config.toml
horizontal_flip = false
tokenizer = "word"
vocab_size = 53
text_encoder_activation = "gelu"
text_encoder_head_dim = 64
channel_attention = "se"
pixel_unshuffle = 2
blocks_per_level = 2
residual_init = "none"
lr = 0.0013
beta2 = 0.99
steps = 15600
lr_schedule = "cosine"
weight_decay = 0.07
Rows from block 2 of the denoiser of a small text-conditioned image diffusion model, named by matrix and row number. Rows with one number belong to one channel. Each number is 500 + 25 x the weight over its row's rms, rounded and kept within 0 to 999. All counts start at 0. Numbers have three digits each.
After each channel's rows are labels from the 100 images, of 14848 (inputs lightly noised), where the channel reaches its highest value: "peak on" is the class under the peak. Only what is clearly more common there than usual is listed. The data: made-up waving flags.
# convs0: first 3x3 conv (model.enc.1.0.convs.0.weight, 128x128x3x3, each kernel summed), inputs 0-63
# convs1: second 3x3 conv (model.enc.1.0.convs.1.weight, 128x128x3x3, transposed, each kernel summed), outputs 0-63

convs0.82:480485519520509532512502481488513500467486496458500481492488514500569563513489446500499536512484517547500489444515478521492490523529507481532453520500500520526460459472517493488524471519480492
convs1.82:492497425498515546487430524508511501508518548488544521514512510460522496517505488509524521485500500585481550501505530482492477496489482419486515487485484504497544446490503402493497516513500481
peak on: flag

convs0.96:521447486501509499393560500526527504508508522496512433499508500500515498541498508516476465536495482453488437515500510484490500493501464524500482523500509489447452500525498521474492480498474507
convs1.96:479503562494446501533472506502504518486459507531507513512475479433503496480490493490495468503505519547504494510500505494493514503576521500490492478460472484562542517484512486520513477501506514
peak on: flag

convs0.33:522471511489524497526480512583512509468511505572511498526500497521504504465510469475472436479505512556492442487521491527526494500508513495499490546474495512505480536477510534511512482511491495
convs1.33:483484519494510502502478499486500534524512551461522475482487497493504465513459500474492479470504501508501478487486533505459490508484520424508473493500500457487529468500513439494461516478448466
peak on: flag; emblem

convs0.127:508483518486470485493493504494505492513508522497487473484520463529456515492476491493509528543510474470490431473491518500486507516484470502481505449497504477486413511478499476569512512496517524
convs1.127:487508507491500533524515497548573500489522495544523492500447494487509540521481507490529466490492516470513516528513503495513513514500502500490498500509565500508506491510515500476509522511500493
peak on: flag

convs0.109:489499491524500472472502464490504445445476513481496501515478450481496483473534459491493511454489500488464493514490517458500478523484480541460518493488498491503483471473547548543493466478516516
convs1.109:480521494474485535506500500505500500475485518514485478501542538503500509554520500512507507533494509473534484527493488509499522450526506554512494532481472487539507518520517420498511530503500520
peak on: backdrop

convs0.65:500550474538518501468459514488488502485489482503504504465499477478522540487498439502518533479515499513521539459492535552501509484513512493508492479530504559541499533488526506535536498509476493
convs1.65:511491513470488503456475496557458491519502520510509518484511531513522488540478524535521526515508486495509526500529492515465465512504467510486525452465498543508500515496451449516485476488488525
peak on: flag; emblem

convs0.20:464500453486528509571476527500485478483506476476492501493507498500429505511533521493478495443506509522500485488444459524478478480534532511481500487511479531519505479491476500523509534495504514
convs1.20:531479475502481517500487507520506503502512506505480514521499504512539487506517519509500481506516516532511521511530483533514525507539450484510509551566486492508508489509478506495527486531476509
peak on: flag

convs0.26:493456490523480500494516480501494496500490505515490436517495520491529499500496494500513482494443496468422521493494505500492489499500500500495513478515515558429425480495482509501455457517486490
convs1.26:543502501543529459499551475472500433484492503482494506536516502515503499510493499493510585503500452530510512483513506530509509503529479570467513490502455553514499489510488507478509483479493465
peak on: backdrop

convs0.84:526500517506485479458500446463500491512495472500492477490500498500433459500521465509500524508513498482490461542500500491519455486470500467468479488481491460500445509516493512521510500460473486
convs1.84:495507500461489547524439523526531500500472528511475472465494518464563497500500506477500483478506537509524511509482491500487507474549497513513499551506494446492504500501515500489492503511553471
peak on: backdrop

convs0.102:526508509494479478508509482483532516506515525493500500498506451527440517490528500510529492516507532462516483445473524488517487461511478441481509487482498516514467513482500487536494500468484490
convs1.102:538509453504500582516529500488495492503537513473510500514510488494525512512503528481507477486501481471443524499466500488497490555499473500500474509508472467541517500466500472431424489481528470
peak on: flag

convs0.43:506460500462477491484502508475487496469469499490500509500500521476466495518551481490514500530513472508479516516507500521499480570482513536519503509502474502495532508445514502426533487503497494
convs1.43:457478471487517549538500509521476500509486513523493493473536525503512497515524500481492490474500499514534500555500503500485511455517512527500534524523498462533500508510537437520546575538512455
peak on: backdrop

convs0.74:494492500511507495477464526460500500455462524477500500516500528500460453485454477480500491468537513491501492450494469500500500500493506487480500476493493500500495509482481503500435514481483488
convs1.74:510496525493508486477506521480509494481493485500497520508489506527505496512505508512526521510527423474547452501513464451504452496495493490507507509536494521511506529494500500507477489495498489
peak on: flag

convs0.72:490515507504486481505478480480472472492488490467490480503526491491492472497566469523487486488492497506503433416486505499483518500500486525500505515506497535517512518473503513609466474497491499
convs1.72:498469488434514494505493500527521493518489547482495477501507508486528460489512509518518504501500492504492505529493520547546504460506485515515510532524478503503488505500486509500508515511495531
peak on: flag

convs0.38:500438486530541486493511512556529519522494526523528507476489524490509507528401526500518500496499495542476544454475483534524484530492512480513507548478502453522507508466518447458532514520485491
convs1.38:483493495479524551500567459478461469526519510468493523504588512500501510489500499483492502505500533543470556484500510486484508473462474514515517496455489506491494538526466443547488507476495494
peak on: flag

convs0.47:495512492502488453472487478476474487423483512405488482532496484481475417489518480507464486515496492491516476470489493511507494513497502525493508488498484468508545506463476496455503500517479500
convs1.47:524511496505531564510400499510478483476475484518506483458515509477496500537494488475476524441500510526513477542503496513474508505529488492493507500499543483494527481543543500511524519481519473
peak on: backdrop

convs0.62:477499460514509496490514444434466501422496486463512504528507467500455528454492446485475479490490480508494529528505515493484523471513479503502512482507513508494520484499509510537497486505497474
convs1.62:514496480498480432498504491478548505460462508519499438481479498505475511482516532484495500423493498484517477499496506493490506473523544502497508507495500545496441521541469429511512446507446514
peak on: backdrop

convs0.19:489509500512486476512493493474500456496493467488500489476494468509497497504514538512442487500495442465517496472494523525501428495523494466495494525504501546515513467515476493500476485519513494
convs1.19:500501503494466503497481485492500492472464490513507503504505525488504504494450501465421493506500528510470507508499531532495551506515508494456507484451533549500493460479504453503522490519537491
peak on: flag

convs0.124:511485508516498500472496500465525487482526489474520463494498511515508429521519477512485520522483476506513471472504500506491492488489506517507472459469500509531440524461468533491486500479533479
convs1.124:462500515500556486535500521577495516508490518511520527474458516444520501513491500450524485481483516522509516486507493500510527509496504496491488521483548511454508504481519442496390500533475500
peak on: flag

convs0.81:492491544488505510447500518500525475518458515532513509476483578478486492494492509491496457516495493463515526506484507482524526505492503481475446508522527500510473472479475515518491500477508511
convs1.81:500507471495506544487391496495520483532550500493498499514537508470483516523527509506569493492500510518508500495494528489516447492514486444521512493483472489514512496479500505486500549499460514
peak on: flag

convs0.41:465485502482495497474509478490481488490478461493481488552513501478427459463463510483485473496490489499486488453500489501500518466484508493517489496485489482485508479491529514489502494482502491
convs1.41:506500472500542534481471540495510471499542498513500476455508486470506509517515500504496500460508493515514481509500479517519500519500537527510537508570507425530525522486485429529565547503527477
peak on: backdrop

convs0.78:483476497568500476550553457465469502447485495487495493440523539501518503453448496516516498504510516466493460479489491511541482454500470471518483501483515480500526491512469504536477505490497487
convs1.78:516499500489500490519470500547482490525568478498500519492532483474554490522486505519504510481500505570473529504506489488501529487475515494495472467552482486505509514468473437487451506489509480
peak on: flag

convs0.103:509490500502500489486460502417500474443487501453503529500493501490491477495437496500520498500509509452494493459460487516512550497552487500514446501478480502487470486471486503486468499470488477
convs1.103:520517493477517487487500518532440498506531488509492537500494539500504470472491500504492516492493506556488500497509505512486483483480470484500524506548507478527560500510506471527423524501503498
peak on: flag

convs0.121:518520511506443478468500469483489481470506488476487468494464515501538456525513524525501525534485491496504536536507502499471532551488504489494473497500494466523514526520491508527452495493509499
convs1.121:499510448480531514500500567590483489521482537526477533484543488486469509533511515500500507466500531538532570511505485500509511462473523518495511474500510493545521486498533468513479522508491500
peak on: flag

convs0.60:462500494495500494463501483451500487501494489500506471482492467500462546489436486514486520487507506502490471431518519529500530525494488498487423492466500484486482490479461485461479500510505525
convs1.60:489509526485480506498377497483543500491492462530500498519471505442499500515563491494510497478500522507508506508491535531500500487533496484494496529498523511489507509509550497500523512485549496
peak on: backdrop

convs0.70:533518553511484550543500480509513487500479490574503473487473514447505458433479506451520500514492513535508475475494480497512475507425494502456458514500500446521502474480495484517514508488511512
convs1.70:478500517517502536504431510523493522528510568453538506475475502510484473521497507481575494500500514507502512487505506513476491513541504451484490480469492496465502501496500483494462500481473480
peak on: flag; emblem

convs0.4:506521462501474487535507484467506527456511448453504466479476492500496506524507418518517490503506495503509486480525512486496490468532566517503488494519509519516495505510478507466527470470491494
convs1.4:470508516500507533509481500555448453475500518521500473508531509500517520477513514484508500481500483504476496512525521500483516498516487500511530511453515520481495496486449355504474516465462498
peak on: flag

convs0.101:497487493503533499535477539565521475472479492531501454480485521510466502481430500517500520500517490480504434497515506475483493477500500473529505489481508511509528507475489517547499470484497516
convs1.101:484498479461478478503506513499493455526561529500479517516538501458541492511520500503554501520506496503487487490490543501521491484466500482526479515523472484484480504481450500489494532511467499
peak on: flag

convs0.116:506515501527493522492488514498521513492495520510507469396476478508501552494506520526498553471517507515487501515500516516520489566526496499527514507494482414525488500516459464506487530513532496
convs1.116:482489492487500503501509464514486515500524510495506515504514540484488489499471512500500489487493537508453576499498504500464522469447505487470488416500531519489506500491487493506443473462450488
peak on: flag

convs0.118:500477494525463522482540500500516496533521514540500438563496516500526500500542479505527505495500500494478527485492519507500524516528520530500493476516507531405447496486512538520447500515500500
convs1.118:499510520511516500500507508494498470476479475495513494506497527497500500500502498521518533501501470503559517500500518531490495500527491522451513499489431528555503515479494444509507452495505483
peak on: flag

convs0.3:500500500487489509495488517484500494512498540471482470471511471490514540492506527523488503514489440445481554500512559513507509500509500488530487518487519522497467514430575505510490517492468491
convs1.3:500495514506498491506476505547498500518505560445510493485476508455504477502471497478525484509493514522517506481493564500473499505473518421493506479462509479516521498481481464503461500492489483
peak on: flag

convs0.95:484508491496524513529487538521485487500511505493492505467502542471531481500396543508501500476510500530500533457499500535500492436483457500523505500489509523501515467481469470409507504478500506
convs1.95:503482516521534420480466506532479498493482466488478508523473514500486492480473521500493501526501480518507528500507483504491480508595499453511504521467466508471479543487473437506479483508478493
peak on: flag

convs0.53:489472488500505500515455500494483500488483472463500506465487494494478490491496486470458490493500460492507476489500470495485500505474500542493500495444495462506525476480495472477448494468473470
convs1.53:496497497500445487489460492488496523478490473526541493507502465516514537473498497497478430512500494510465448505498486444514485490481493432532524510480532517506469517532487467519504467532500505
peak on: backdrop

convs0.110:529508541492480481444521487508506480450490516466503482510495440490494479510472529494484446483515521480493486524500501492530498444500479460490481484498507480500439479519475495419500494504500470
convs1.110:468500487525553523500500505478517519511517491535500500521491500500512513517509489500521498490506508467511500432466499492466507559502520489500544499525447489490510517489494500542430526500475488
peak on: flag